python train.py --encoder_arch="resmlp" --model="image captioner" --dataset="dead-leaves pictures: piles of overlapping shapes" --train_examples=145000 --image_size=32 --crop_scale_min=1 --horizontal_flip=true --translate=0.12 --color_jitter=0.1 --tokenizer="word" --vocab_size=39 --encoder_norm="layernorm" --encoder_norm_position="res_post" --encoder_activation="relu" --encoder_mlp_ratio=6 --encoder_parallel_block=false --encoder_inner_norm=false --encoder_patch_size=[2, 2] --encoder_layers=12 --encoder_width=192 --fusion="prefix" --decoder_width=384 --decoder_layers=8 --decoder_norm="rmsnorm" --decoder_norm_position="pre" --decoder_activation="gelu" --decoder_mlp_ratio=3 --decoder_head_dim=32 --decoder_fused_qkv=false --decoder_bias="none" --decoder_qk_norm=false --decoder_parallel_block=true --decoder_inner_norm=false --decoder_drop_path=0.15 --decoder_positions="learned" --decoder_prefix_bidirectional=true --decoder_connector="mlp" --decoder_tie_embeddings=false --init="xavier_uniform" --residual_init="none" --optimizer="soap" --beta2=0.95 --learning_rate=0.0027 --beta1=0.95 --shampoo_beta=0.95 --eps=1e-08 --precondition_frequency=50 --max_precond_dim=512 --one_sided=false --adamw_lr_other_params=0.0013 --max_grad_norm=1.0 --adaptive_grad_clip=0.1 --max_steps=10200 --batch_size=64 --epochs=4.5 --lr_schedule="wsd_sqrt" --decay_fraction=0.2 --final_lr_fraction=0 --warmup_steps=510 --weight_decay=0.09 --adamw_weight_decay_other_params=0.01
Rows from block 6 of the image encoder, named by matrix and row number. Each number is 500 + 50 x the weight over its row's rms, rounded and kept within 0 to 999. All counts start at 0. Numbers have three digits each. After the name is the row's rms in percent of the matrix's.
# f: cross-patch linear (encoder.blocks.6.mixer.f.weight, 256x256), inputs 0-85
f.11 100:544472470441483476405486495448453407566462446673469462457504502547548564510456461451560456448487422456492484581499609581449484520483581518560460505473461526526493627566529545454471513539528518472532398469518487503520454541464542506486529419582427483546443524
f.12 096:442460543508570568447410526582469531434521466476418476538511425447418412523442557441514372410599434445474471552493441452540561463510576518456397486462496532402522418500578600469511502462599578509511557460444541547592526449538474558584605580509533531558478498
f.13 093:539517462515460457472466556553455561467331515522464417545381449565559459613509432646490529502472568520524518535538561486392551534429499516465594438580477506558558437492511466546564464407533552498568461485472511553479457543506417473480523536408503476457501526
f.14 089:326615531480532560402554482528520514504616289356535489546538424581538509533493534539599480431511506494491456458423484421443534433415488471432431525436498556510456480499543589549539458535500528564551439519494512556525545480478423508526462527561463493449458554
f.15 095:519487470547564549558597498430484513464446420395582489514478576600547453453441486515388420409476498493548610562511479475542533519524526528491438509563530548503486538601549522484480454475518479573461546519524559550471541524479498450446375354529437550489418459
f.16 100:468431531480619548586564624489483571442465504522351482499537546520496507512507481531534396429547540583571464461559534486506472527465448561543555450515497549504365477604470471530576494513387598461515502572538534412455534539546517486507504474499515516475541441
f.17 098:479473452427471556531428522481456522528490407457404381531560457563482432434467529535476454465561472607467500472484536428506532456497499499470554517507492553480494572571518554475478483471447489438496595546481543638465546499458526501570447438422417458401537484
f.18 103:436574558427422460426570494512422517478437546511507546431391573415464502555469468410505521497525584483483577427475534512582515487516504520538450554550606480529500499447533405656572536561454533496539464559372490522503434454486427569536582564522460430559507505
f.19 094:574526489471532446392482441484456439419521590587493561516389504497369570544452472524483483440508547446460476541429557510479492450486532430428513581529401459486498565505519485515543504484516389426455428432454572479500505398423436451490524505510452515583548422
f.20 095:494514475493504530534495523420541514362442414416530470538586376489468497541500564466523479510564531594514491537417471571454475496398484551475468397527524473494504511523509524545461416445625464422455437536501475542500476391446477415529551458499572417453474481
f.21 088:420607476432529447433512503507530488530507563592521468459473426465504477585490476503426454490409539569463551503477558536455503445443501501413519570508454502482503421478521400484486503465551425416547472507460473470513487458454535495571518501562502530493548567
f.22 098:553531436526468489490478504530561482521539602500404500507440496468385533564457493554614451595424465461469480433610530531536456543618517474570415555514502469447427443405542627519476582488495462601493464511516477597589526450554468608456495550500533491535530578
f.23 112:514461526504567463453499596471550457492551606538490481553482509528414374523519585569480541432555416567532488499531540462545550531453436544516517506536586516463494548515485517523474522481524627440471510536618512516440494512522508615469600430401457468538561519
f.24 096:550440513397547521562595499518499618570578586509446554528409481555546570374508501571536524484501546485481494545525483451528503413508505491537484530528490513529509513519489466477411462533499670508427502476465568558475470491497502536482400535509394534514424499
f.25 097:497435500534498502526493499449496530488506468499341539501552514521484588544341488555473518444617427475475546455455492489488415538524532500516426521452493513390464475449414520562483582559511546449533547463465467489515449566478508564532551471509550513459429470
f.26 092:473511463501486549542513407515470454523569455491475437510512468490535433539501319439458492442466453466477489660511509479465487508533533525545430519573479471537423528526554563452570551533491556619529546544543441524474449486484514562433481493445490501511548451
f.27 096:533486496533514544493472458484559531487587416457593415469437458511450494578504453339446524466595460499489495525485506428436416429377495513441524461531506529479492492494517497603537476467491431515486528478391503506474568495509464638497509488533517512468558523
f.28 101:463485563467496526507487468424471567445487534586448538507492499475481550505488496511416490539417470402451508449467458522442434481572541554526523544360461523556525493541461379555425560554518482571456512530460450535530488506559503372477494483487410509470563554
f.29 100:465592528583504409516446521533479511447473562570536592558486551457474479504531502539495326549501554497466470523469419546439502511545519486532550514508535583490490375563529510487481423574443494433425517432579470417519394499491518555469532620548481505597495509
f.30 110:582534478557390454577463581446456561503479475427545547412498448462474454520471509438415512389483551543518507516509481571534519496439535572388448522470430483567505551466585511474466435559608539526464484461439506553522545491508423537535570551551502485519521489
f.31 096:503501511541548463444497455415440523549517471476541510495504519492570642560564507533537502538322517465486509536489562454481528488482487451448450469439597488455515604487557498400506507541518418469446452481495518557474424552446500460450519499478422398520494537
f.32 106:532476536497526460490547517460414485514594512508559603548527551488568451467483342495417568456527387473494540517517517504499514507459529384551470413488523470523485473492533541575561525514553545557376521526549554508504518495547458510531435376445532427573615425
f.33 092:433520410456464470459524426510418485393474538528556468432516568413575487531480486503464365502490444510521491431528501550565472513480539440383507381448549456466423500530494557433527442520453429563477521544438416496428573457529395556471442501500554607452520473
f.34 096:531564444475620459425497493517461547502530508583496536459557562474517468495489511558436492431501472565345482477502538482448545517498449513445578536535461497441530499634572568478447562589451545576494533541463498340542523442476551437499476487483578532447488536
f.35 106:583544473564551539518500481490440566563499510510546470592560596522532481536476542548469493512557608540433340514531498427435520476464521519551492622528404492417503440563546579516374427527485515479573605474530431379535599536503438491556533436431473461395491470
f.36 100:606491503511509465552461490519517387497488607573462531489446476484462529502473452552491525519558536418570586410448454507501512501489491442508419536500518526383471541439428485538514455483514533499464449507522519458469472459624469506449603586555488468565480530
f.37 096:494561453417555456620563513497578476451458529463491497493572547668473570546504539583537467494540435510550487505405480478505483498514491569512496523507490495439498496440467439432462485444484437407463612529500546511519505452420533431535492525571504610438495483
f.38 102:519522521455598552466557467492467479436385522340425484575437462499510540572603472487532436567460433512461460468487357481501416524337537486525553478509418493473481468465498489486556501469456460515510514440437534614443524532509440512457440489420432530571519499
f.39 093:497554374557478475481546440554525526400387437490526620619551528462533505436480533493480481564529575535494536512503402497410535479463415578483469500402514529518515534479570533554399497527520543550461547461469477517458576518553491488419505382489514482538488518
f.40 110:488504549510462505540527501473490489533545502515585545483549479419471449519474473488485512515544588490547441497520518460319381533575461417505481534429557539528521538525530509525504471423463513446599544524476528557501542491530431493459459413547493462531467546
f.41 109:490590472403512555602495407496401454497454463501484507531503529580505560514501513436536470392469544499459491644493550469524417462501454494558540506442426526528529512564462474558548435557515465492503573416529507477492412559417455529518482520417472522559490497
f.42 094:447525487485475464491510518474488436491510500542517436533543561417537531498508528446382508544505522468503557555555498519479512383410537522515524568558360581522505558485515486394493520492519558500572540563479466498521551529380470546449554512423511502444572505
f.43 099:481430498562412524451505474527580470425569448408507459420491495454484528462416448483420468478451522449527429585515458478474481508362585474490534467414527564550460478545488490486537618470508489500468523461527513533536490496514511477533485432488463555500497496
f.44 103:542432514427522406504516475538475531582481556395424477529478495500512508527595520480484512491392502467557462495514534409452524513421404362573476460511457524550463522408538504551515494534441556466484438479483472439530417420474458490491527409493461543474513552
f.45 092:497456452543428480473498475495569571473471510502503490483441454541584557477477471460457471543533393504444555487551495528455373424486426319536505457488555428553449557529517432535537505492481524548562561512597444453530507512527470468350465533494528488446459476
f.46 100:503520466487479481444545525451656516496437588520594473613517493530391506524495456570459502458600534583474569532491503513422548525464531596489452563486481503548432406397471456422591580497500463487475494481497477530398498520490543476431417468615490433459524551
f.47 096:539499503473571464434474509436456507496573552508471513529530553579507452430545624537503491451537562483527460507572427429473404471526555495516398589444530492568513411583498435531525393473432409503584600503592486607504560506568556562600520508540542617586451508
f.48 094:562572481524507462525577575437508536504446524537544483499499563601525439525543528446548454545569527473490525528559503505458591554521554516477621409513516480594459514486517518493530433454481466552540537496518445547541572494426578488458452441538462496558487517
f.49 097:443515496408461458468508584515547538487439525441475506555485548398575468471520486466501488463560545448519530536548501423488448475497397496560558564391522419474507473514564444528473492456456388545509567452472539459446461437551481443490615446504478487453442533
f.50 100:413593606456447494544441408538504543536599470461410524535477519469587501498467496489524486573466492551511366477459514558524456531534525458496518486505285494487586446615553454561454470547558570511561431448477514476486453500584557562412424599526507503495481506
f.51 094:529543548526495458418455502525528533417529527474520497529453579528588491488429550479482416565453472479415462484434573480470410550577572502493466430501463388467464588532527468466572530438478419511494502468541519550517510507533549566484413519526530496584510498
f.52 096:503450545415499477477536511397492483499557466472478541524474486468521569453510495523509535507474412548489521493399533470487463448581503503609487491387454626420538540502458511532504525537415560513521554598446555501527537483470550482474493489395542433404458539
f.53 103:607522548499460493469522568465534556555467568509466495415360523569517510502549530526414465498515488503534431502458509552470548545565580458473498544484455477492388420519557511556548576477459475490535483537557484474530551537454504474617499542540512520505494540
f.54 095:500501494540501500531547539491598460474509540484502493534451464544536418529487511568591544530507518594514527500427420520550530454574461459460542560400416451493430433460524446435456504504486516551506521587473517601464497474477466457546474449501525531481510473
f.55 101:451442526526435469429594533510483479412563407456523486519513551571512533586526456416456480508487505524455412525477593511480461485407487435555368444556499506568463525381478503468491494433531388470555521490504408478478472552487576537516452449393471560543494458
f.56 112:464503540575454530436513528529468565498505561535570516544532478507481408617447563578499522478540439567487471489472454375474439457427471575529503394539455438480489460500242394483419459506499509473412444574496528440555463494480395524528508550568486447541504506
f.57 105:540507529539521482533451472461595596464476459487550497453458584524583487517480506541610541479537475571525452544542570453504475435526582490527523553593614485521506479510421268423487472494447546488503606530446504437444390495511422537504530505524438469395586510
f.58 090:594533447523632573527472608544578524536499395454460543514426627510482499532556536503430550504486461520396495513556461563456460464491414547479555566530539478514520449510520449327534476503533594521526492608384579461532463507543558502493550464502596573505487480
f.59 088:517493482426560510438505550606471594493474447491427471471459528622370615495520489520394539515451500453560539442530540545482431487484504522486454528412409539432520526424414578483429522526528625574442481464539507552517546576640421463574467460542553540507527556
f.60 095:510485532501443585604570584514522536540469473516494584559489455533480512491545413494556487480540563491514580480530538504417578515495513446581515471488559600563558524544436540488508347476542464458563585446427525416498506532453553545576513437442482603509525462
f.61 091:430463578514571496456566514411443470445525522474548490454492555491408494496429546490492483513579438440431540505514497455527489498454463401522490441406456504561528515535459501577501488335480511506562474606447497523607492498512554427481568477501534487496506506
f.62 087:573585479458512575490440522466500553564606443512530493497546474458507492521453528464463464424524555543424531489558491484532506540489490509473462518562527547464447443465530556505514484393338495526507612519579546471494483505441370518519466508488488492524467409
f.63 096:462524436389531478525559476447499376470466515478413511614606459549463534392546511401488511400570631489559437538539412416504441461456528532429564552591507442511435545518556392507533407437510487490523477459471423448588526513464448493576481521533532507466600409
f.64 105:531517465586521460467530572467512541579482452411443575529475475556491551533524470546536526474365407496440526428497450559456532493498508508492428520529533502564535477575488510469563558472527529417368525508480548450528536485481516556484497437440369514568405513
f.65 105:511540433496517455391507439591474562429597514546496440533536450508493509494476534517485553541409470505431496467634477510542490525512485597499542426458431472484441468485554452492513539529557477469496508511503349538464506367478497449512516449435433547580436517
f.66 091:541531476520557501495539427431460482367499526459469562536536513511504508513530487467442467442545544526552444481446465450490485439498447492523536513509573591587555486569473396414571529483446527420483436496545501489518538474404572479497556562458444492421509463
f.67 102:549495560529567522473427504471464471486501447439496570532519473477478504548474504492479516462539541494465453408475434531538476436430547545480534551498564501488397564591496499460537550494447461526436551393520582426445424487569486462439521443428493463428577559
f.68 098:517432479550468602468461539517564443528427574516530512494513541510549544570489405510481568467509551470448507469405492512512507493503428517507496501511490564496428563586469502525538511514352496490512450666414459620537490434470445495496554553558460408566480466
f.69 095:501558476481581463567511507510518536530439518509423517447528411562468569515516493507543523465436503545540495472472457508423484445463420409484473484539508505524499481513477567453542538452473501530456475491520361640548450593543522462533461495503480493547439458
f.70 101:579542528555458500483476560530579506534516522426438567474548489428582475542455436548589414441493493560533465498495586555563414529460591449377451489530475426512534525521492522503513576489540561544567360529525554339557511473537561501475471566547551546650518509
f.71 101:515508582529581504420536533404526504393479506510542469572641495491561476591574516495506464453600490513449540496481530511408530478483586502578476460525566502467492463454577587409445488455538505502600515496436488458293506443505495432439512521535483502516502559
f.72 101:489571430483521435534506496445486502516526590532545493575476541451440543410577533530583480552502515504538549508500418436505545533489527580499460467573565469568498422587495572505574606427419524381529483489517472535504428564518547493524579517451522431477451513
f.73 090:514516491498517465536456570548528557461488498502519494564454518437577501568419546442545559620556464467587510589404488482595494496424436509498514489555545439511540434518499527529464524540483587480528562536397527419476441374456511497425536529544559499513528476
f.74 098:494524554400479459488478573434478472494529527533393537528486436523534465491639522543483554555503479547433548460585515471558467551444507428507443390617543471475500514586547551495480539567512482474387559486520459515557549466394470489473558529485559492481486492
f.75 097:510509493504508516518510495559544535492491564468488514535394612471518477434556535545553545430491468569626497472587464545416476582522527422569464480461538556438505612494548449466500422432510452571511512492633512473513477619510461502540540599498505538500467421
f.76 095:480443521562449449445504552438505397551509503472470482517520527411498457433531472566475479494463530537531527516477471516499576514482511556453612554482454561608422431480559473491479423579463546481493483449409508481445570445578586385432511575469544491517479484
f.77 112:550427543484544439523435415490535508467472464477495448452483461501499555528564512546502550415410459459516515550474488394513447493470492544617509594466590609469547532437522592477406473558456554502522591499370525613514586567506555530427558534471438508399509575
f.78 103:495461509508542445461517424489561513539516399583411494508526504400507426469466504485488478462540501474626414420437402531532428471473626415467553470491468482512401479489586472496520606462462495515481438484482521476585480560576505582509359424497481532462472553
f.79 095:489448475554373503484414540595487473536584499478541432429449480483481464601563511498551480637451509481498413497543518531476539579560523534472447521562501448532441487383545430543391537481499513550582477578577550447565446519446438449548426431587543501482545535
f.80 100:504592475456444566501451518515427565498505462426470612400519526551593473416462483451476522480528502532552526462514475582524512470497553594580546514537512470423506487446546525519504478564561576453479416428493523558465476488473465483437444500519319477504487522
f.81 101:535537516509483441497535527522475533545504573554482472521465411562542479522552503422531442613497487502466535505441574571498474518537499529465381474577586553445532590512577458555518568567494463502471412482589443501492557521488574591522476541432333494451496522
f.82 106:454542413569533494503490614485429444429548462466518499509463583443479507449509474595564502442476521556482532526506503530571548569471430510430579411507507447569495555514453505520464566461473502546568415521489453529584536534563386536442464505474501453490521495
f.83 105:565444548492469554470521608494451478497453501538483539497453577403477514513398466507490538527473575522456572532416547578523575509517592522592496543569502528503529431505547468437564420546488601515439498470469510537648466445502486505516476527547444484429453548
f.84 097:484496454428441519571546507531523479488501377522541422465492502609540507553431577567449539522484522535411458446532506470567490461481539504510599447474496528485438546500477477448499543459515634456542530497490466479560456456514435514447489417595470560548423495
f.85 103:503474606448522608540453540484384542543460576499506582523478544535494470466541562594420433454504505521507486474456511527487512361527544509491534497517519536496565531400440489578495516534461449507538482485481427466474462489443449534621540464456520559554538307
f.86 095:534499588441542502492547495374569394420545433437484540474428474474487499550525493569507431522434503459482525433509440521508543447477461488532481480509603507417442497538490439520543508608493440506492484545525432440439569542557512494391468418543553474460532502
f.87 091:451546490479441543603551574573533498541404472579451467503555538527529518558490553489517535528463505567480554525538489569550519565499514501531461531460541474440496562475477623484443483536539522517506451543546436352532475400416465475565512562555421537528530519
f.88 094:450405431501447516574549471466494490469517499559500535515460513460538464417442490527452522459452490430432520659531482441593487492506509536498448471479472517499476425530436383546544464451482416583454493475510511627493431483432557436422469490564496525513506443
f.89 105:508430506499570471601434437483513474485463478506461514517530432566559492523542420564401598576464520554510598514488528367571520476501518476565401510575414466539532552491637568476472491557426478493509560500453529594538506508469570411510523507580503555546557487
f.90 105:418465452445486450548541510526529486511555523488532597389500506521517461448513495507559381468512559529561453511481567618446476489441527420492589576510460526641622426561471550500515574546527580433507520533478564513448446580425471573474443586457517423369484517
f.91 103:491500438498486453450515406507499603487580471641448513474486569662655559579510524507535466482477536490454481538522541541520461456490450539444433446499555552482478540529542529482581459530546418545514573528475507454457450553465423471450507475467513524484546558
f.92 100:515506484558477557348462543474524500466547561474497351549448511548529410539526521432492549469490532521543507520548571537399514512522520361576488422549582473463446431522497508499482548494608539521443428546487576495543469479492518482490581574498440484499551552
f.93 118:528522534601501513509506512550534555504473479550412510464539534482474417499488550586402493478495381548518587447476464445523506560528507526422560444389402500578510388520502523487552493512496431509491427556536546497534489459512474541526472484437526603520518513
f.94 095:496504404502539562448428469472380405409463470492413486510577537549500473516423474453495464480509560514501452444542511534452535519415509549544513512492503439487487422491498470439529428437389530516526553565518546494488525523472490452566495489562565482504495527
f.95 088:492471466464550442507486496448452487519457441585510473502409445484464467570536500567489576506520536494537492481499551481502474397436462533529503366479494574555432546420570478515584538456481544417571418344560497489489502575481464440481506451529522440468539499
f.96 105:468459484530365559503491512474596512529489492566495365546518443587491540532502568577513428548535533466582515499559470473455533430508465410520483591474513521508498510469449494447460486470560528473485525462499515517384501460396509522460567459466444476611466550
f.97 110:499528509501474511517492536559584430566521468497445620515512544507528546482433463498436431475515520466565510483509585503579521463438448491461556497478414507515537444458528510483562570487538510465405513537487560481506494543555482520508464539669529472408522525
f.98 105:529411508429548446539555559372531517531489435558460498575587497547439520489528440525529485456571577495528477382608603519546463461482472519503475571481598465462495506505525429474530533600467538501435506542551477524440552475420587501465480568530511536464548437
f.99 088:567465569516543501506447508488553448505572515610515472510529481506585506489463481525481470492456566492503545367495501460550454459533442533514469449445523515480545567372499465508604555413514572523519566456504574452453363573496366528490497571489498468551550557
f.100 096:421505543493588527424521439455446440509493528495507479506415533450535523489509474504522452513520420468498485477425650585487501440551489512507505427530491546478506460483484433542463536474530501502620511541500509535461463482519465566527526502484594496453470604
f.101 100:456513378574439521571530446422432558523466498410553528511452501538505534421521557505467434529496398444531502558482534589348571513565531507557465508408446439453451519455469490566505513546389585557509454469515516530547432478532495449452436450486469488547465487
f.102 099:585513459532465543436479488505498542431485558502521465506464498486553523509391509500559399454520423573417545425456420531522461492517337621406506534532527486554442502462463386450505480477527431600469440516551419444472518551568574475485483600507527454566467557
f.103 097:543540549478505563496526580543523555472472496528471471516492512459424501643608470463367477511520500481502476565464517534528536509419545511539474554522508445558487454478507488467503397405540526559518520549458478588538480480571377477480489490520498490561541475
f.104 099:497507596464512497533546472471529565458545580504481510513468548549515532596533523390580483513539498474522347486487491562416434439498507525574481450502497417492542462548400502539457553517536558518540420447469509511427529486390520506497500567498575491449523482
f.105 111:444535527466489468489537520469430506511503492417602411472547533535547542505530471483537515471503459426605527434538516517489430451457548604456551531522461404493528478466538389517578522452499543464457466394480509479437566498515520472533497555549639408559537454
f.106 105:552438452468580493524473538470452508533513385585487550517586537485508542533536515519411494547469428504401496496432453522470513468448503402488470477461482471497572531525548507434500485495413511516418623479410449432422583496513560508597458495579465452529600504
f.107 094:485552408443485516523471551518496499519518571516483507443443582499480493563430533429456519579587520476536492562629544522438476558510444436390528507506577513461497443555494498513547507509494519457464530505511545547526470496507498542501570506457549483535510526
f.108 102:398429458519586455448516522537553465477617574465436519503531472474494533569489457502543512532436442539578464540489486549547539526469477539459480545542518536469461534519553436401446585518546477465382523469549463485608546433497490517521621516519477473526569461
f.109 107:529506505532561486412517450470399459495477497460436470456589436386508484554511511490450459515530526555554521397561472392529449480523528540478497465426442507566525487409514555532497511616537498463516433595445518537488527464455430542593494429539538522589423469
f.110 092:573415533549571491541491510502446505516525450552587481461540532469485476535535533514501494497539437515544576520576461547603588538532565449549474440529496486476518461583506486541523554594473516494497453496517521448474600458530464484540424484512539580517509419
f.111 093:519567514493582527467503583511547520502496462579425473489526489468468541453437567475518454473449586536500457507523449451563462567569548469472500467589530556477534547506514579509553577545494509563465392494399511561457602519453475479481524338469437497550512491
f.112 095:550538523342444442475519543507425546423451457442492536508605553496466532508510567513531472458414463548485525497525471493444533519451529438494557496394549515452502452512392565499441460537514551483443453519502462476556548410527325527512541523603526487505523519
f.113 110:523525434485521560554422424497554468474523524484453461510517533537509485562526501435457561438479498526501565458512473470537489510538565545383576514513521447479510540494578415461515520416526495423515437504460539519520462450469536454436429461551550503534586502
f.114 099:470599569547508563541515515391409533565512526486420472519538449497587500493550555540508489385506527497426488376609448481436444519516476417557558555565521498486524458445582599560581470548562507545507559515514545481467484576452527512558551563569466400413523526
f.115 104:477521562428504432469482523613566522474430561554457478523448594441485479482490496462507525515543411445485499483518426491530508539454493614467544545559456563496497587457434399531459538457497445551441533608475551500458552480427457445546560465536469493409438520
f.116 104:520429420501502488491463463597520455425525519352454470434441528483449537538459537535507416558569499455561474484429488481453561490477460547526522496469464529448584520477503558476548477431489477517506561489513574519593406511545512522488514512440477539455448549
f.117 089:518461400486457517486534463540451514441497635459508509483526463466467527528550514390498494509539452524523446551427502567481435514409547414459563491499505548581466465511520505468537405492475483513361591532498512436506530510515424568430552380501502442496460517
f.118 099:530478512534512520520540428535581506456503441519440553519497576422492438439533505479461430499432580497457484494510563520512492464529487456527429560416593512464512486460441501537477556423514492488545499548496505507464482530504543451459514548615541413516460415
f.119 094:503484566601496554591492540437466581511536465468403498463517469475429485577471373482511513520554565383444496498451587530440442591453462541524474445494540478471485429562553470495514490559449485500586483479584383433521460482555488518510510372590540529577539515
f.120 102:518454466615428535528522558505457489476558606528570574470461495468510508536486484533540465536513493427512566547470441450505539460437395476543509489464590549461539424504467475442480423484541477474495511459443521579460441509564666542541607566596492468491536522
f.121 101:538525420464552518472535442550525446555494364491569486482476426419531506527547499554514543506556578434529437518565423403551533552484451467600572541523539491454552522458502428531451442516547534362556467459524500484579481467521551438518508591438457495431591453
f.122 108:517493442568513487439499608650525515514593567479458521432502517434371489520503421516538490466475600519401492492479527458380524452478518602400574452482483541547523508492412537560479463420556448473493439473485561500485442574545404488555463499597548541524503461
f.123 098:539557501378443498388452369454499579496473429480438501551432416400459501513521599553482451476504412397483452399473447396577541467510521499490470453519500419468559507463529586460530374404560464493412514453521487498552568495494484483451433567559559468477480524
f.124 092:513527471483513461482467513500466441522456508372539462442495511458544509543423557457603479568459591531537466537453470504481517507539433523516478498451507552517521428530514539400547460478515428460570551478501568581532501474450559499573534493543422394561550438
f.125 094:569492501482480520601523498536366477496454473497450414502550457462492433499480479444503540482492458432530510543481515466497437433546606533564500510516530472451432440576521523595537602517547430608416542578455556455550456523570496414456547521478461394481436515
f.126 105:520536537500529557510630459474519459560436380486507465486534490438506576394539558381557445477455544482466563464450474479454481524613415476521594538534475521436493530571624512454480493570514505518504538488509550612455584484371479532522473553500512468516488436
f.127 098:533462421496456431500475524426485596531533475494578555513465564520458523422449592515422522495520528449396502581436462505560514454477427606581630570446485439437527432477470475551438490475611510442497455535426465470530476527423532547490513487445493447502574500
f.128 108:473454525452457521481463617434444504413513461561528559530559546572556468491466537554542531590529501404461535484435442513490475492473450471489536419524476498506546493497495523385468486447432479594503569407502429530506531487418556566451453553588468438425506532
f.129 101:493523506394581492375407471571539509508425563532550457475476534463391462505525502479490532469462424538577577515559537428426542502493543570550442525510447469571410437474491423440486433507527582536515446545507562510518348386480506505518435541612500497459473444
f.130 098:456472513529536512451556447492499560535447525485493600497494421514546396511448453506510558510477481489473477457528549474564519462537573473553440490574537492539486481522509483538520545551510423543538541488483477429428565404545418511470501431506414476578510482
f.131 103:499453458451465516474432477522563485518467423553491540467451470464500526579404482553462471485488512434528501531498407539485509395490505500502522592466566474490540464554553438545568530501514527579475494481581501536472403560494411524512510488442492471468463502
f.132 114:564512533421524548440523504452465463512492467495574413530536595487424493500573440506455483532510569513389417464548519445532512419483633432592525397468536552492443491462552473496538414450433521464514475471562564484529536509461565506569477503460418494527518492
f.133 092:423452542444536527482497522536500467471544421464478536467575608518495515515467459500584448535505449537492547449529512393451485452442538533566550417474569501577498535480554545533460505397514623491563538490548453499555635558545562543493518459452546559562480472
f.134 093:496583566480506528438527551448483498420528507445513490516521498508578477366546456564625475554451501517520492502525563575537527514489432526441553441485547541529545526546561417471564522456476503428522463380465469567575447519514534429505499492569520460506592487
f.135 098:448443532496521501547442494501524462543514531526564482566383467554501454601501515547564520531539467514428552574499454530430513542485501529555482467502460539485402427524505552584599583422479607500564487451495482485441521519598531559563494620447521478423444485
f.136 109:521472456552397560538519522498505531511575536502489539492465502425523419446534507490516473494577421414492587394516447479490467471549535528473542391440487486528448471445426510478449530547503536552477502494506437463603473363516472522511592524603470539522453410
f.137 102:552590470550408558530485480444568483479531479419491493504561521483506521468509559569506465502514538548470487422444462499523481421545523470423500526475580498433462609511504476456438499443420418460477580487521432496501561389553598464481549414495546487575504553
f.138 102:567537489512385502418476470524473499540509524430499518519449562503509578459457504541518531576488521526463468509507598446511481552513537621470555530483496532459437470467439508452502494476419510508574550467576494444520532544488559415515389558498644397577534433
f.139 106:455440540547457475538538507536477452577520505532538548557511496483504503652555442470428579567531562540449555558592509498483558509521473471505501527477461563485593450336477414561455505505500433474476494525461442482467424432388509475414487463560512491566513532
f.140 125:417499466430469461503478436532503502500419479550543458488541572573458503475622511434478473536513509475582548489523503453471397516503467553575484534509554476497545523468590510545553553504509515493611488600541471410458600527522506575480544560410465532424567612
f.141 096:453474505472468510517475476517457453473472471473504503558518460525542430416449451494510482561450490482405529532465503546507485532534529558529585446574552488516459455504487439424558415459497582488529517490479426413510507449559518555526437477539581507508451537
f.142 103:449500518506537476424537515491470591553499424484555479470531448533432537509609494477628460516598616522465462450538476520514627493415429447464453475590493473587497460427429516602498503551544473564465477548466345460452494402415474541477454488526516495462572507
f.143 100:511536608611356474528500585425422494590526552415458384585532520429541553439473482538455516459578433428549518499459560448544469406460510494522425524477553552516458543471503489446523451524541544495482633493417476481436535517547566447503577487441567504525418526
f.144 092:507521497563523439431430542613429457492549498492530485600554491443404383456450487528509578546463487484408562449444477499462531499457480474451541507540493456490469472443473421499427449395584572492521468494477494507365503482524454507561508439508497425551519462
f.145 089:472542475548542492356505440399474521572540564624539496605513485507413492469548475494459485490510509456524397523517537534505459446452549434543514495486434466499488572380414444438488473516495493372494479529523451458517491480525484456517493553555510558535497527
f.146 100:509492482547481432514533462451492559510442538507453505537570528458405454457466540529502507462527560500518562535482473560473546480569416608561530462632456465553568515536470421428459543552487527479527449452407434554618537461481575477638471410430511603491494554
f.147 101:528415600465496602479487479579454587448426548565411518516495484468475545523520524543422386510488527450509507597371509462452471438392459447545532540664534450480503473497459535535597459451518500521427516458493484476464530442457460496420468524386526503517456507
f.148 104:547543451527593537435455497405533485467463526420517551444583455436507555466544555448496433452460406545556561467439536441484541551480518523538558482386469562511504531428394443471497439501503560455523429450504525456437495571527489530411389413536455516507528511
f.149 102:519523445559464479574465525505550485475439477456631488506475493481533502555445450494457492503508547428437516532480476552422492468475451557504559516544498558533501443552435402513514528527543464392482542431553603480490443459479413513453511518504566535529521521
f.150 105:488486471530541474488443512537491487516593447581434466517571610498493525464449526516528437562551450517571486559507540580640546506582577518463444602481625632509447481527494523467465562441466420460457493582557449590530494473459466468514469455444564508510545489
f.151 107:532523487526564462479451450501481546445428486485467555514584495588441442526446520532427559538490458464522468555503493560462547495528588462438528592414464524513528498516425523404565464492501480484457556505475533575487424566539518552522578465514446484519491513
f.152 095:496572556515460500447562590527506515496417573464548430536496443471487534501537465480584526465545586487556533493563460537556612399528514589501471601548510488464457574433547409531446551556531534477448564513536438500513543542489554453532488545415572509491435467
f.153 092:527541573442537615508527547548469502519522450540503538546561555571528509471495540512524494442526500484476492562540621468557457467490412523483564505581537594515455485527553430469553471475496581505518451528486494492444427495562564494442571396527539477521516514
f.154 088:444440514513456482482460435574532516513477451509459443494466434505458465515454529438478510563520441429566412463516468531645538392505524449553508512517478395461517527420492564510494504531510409532471548411474391410521457482401453498501541481546471526480481536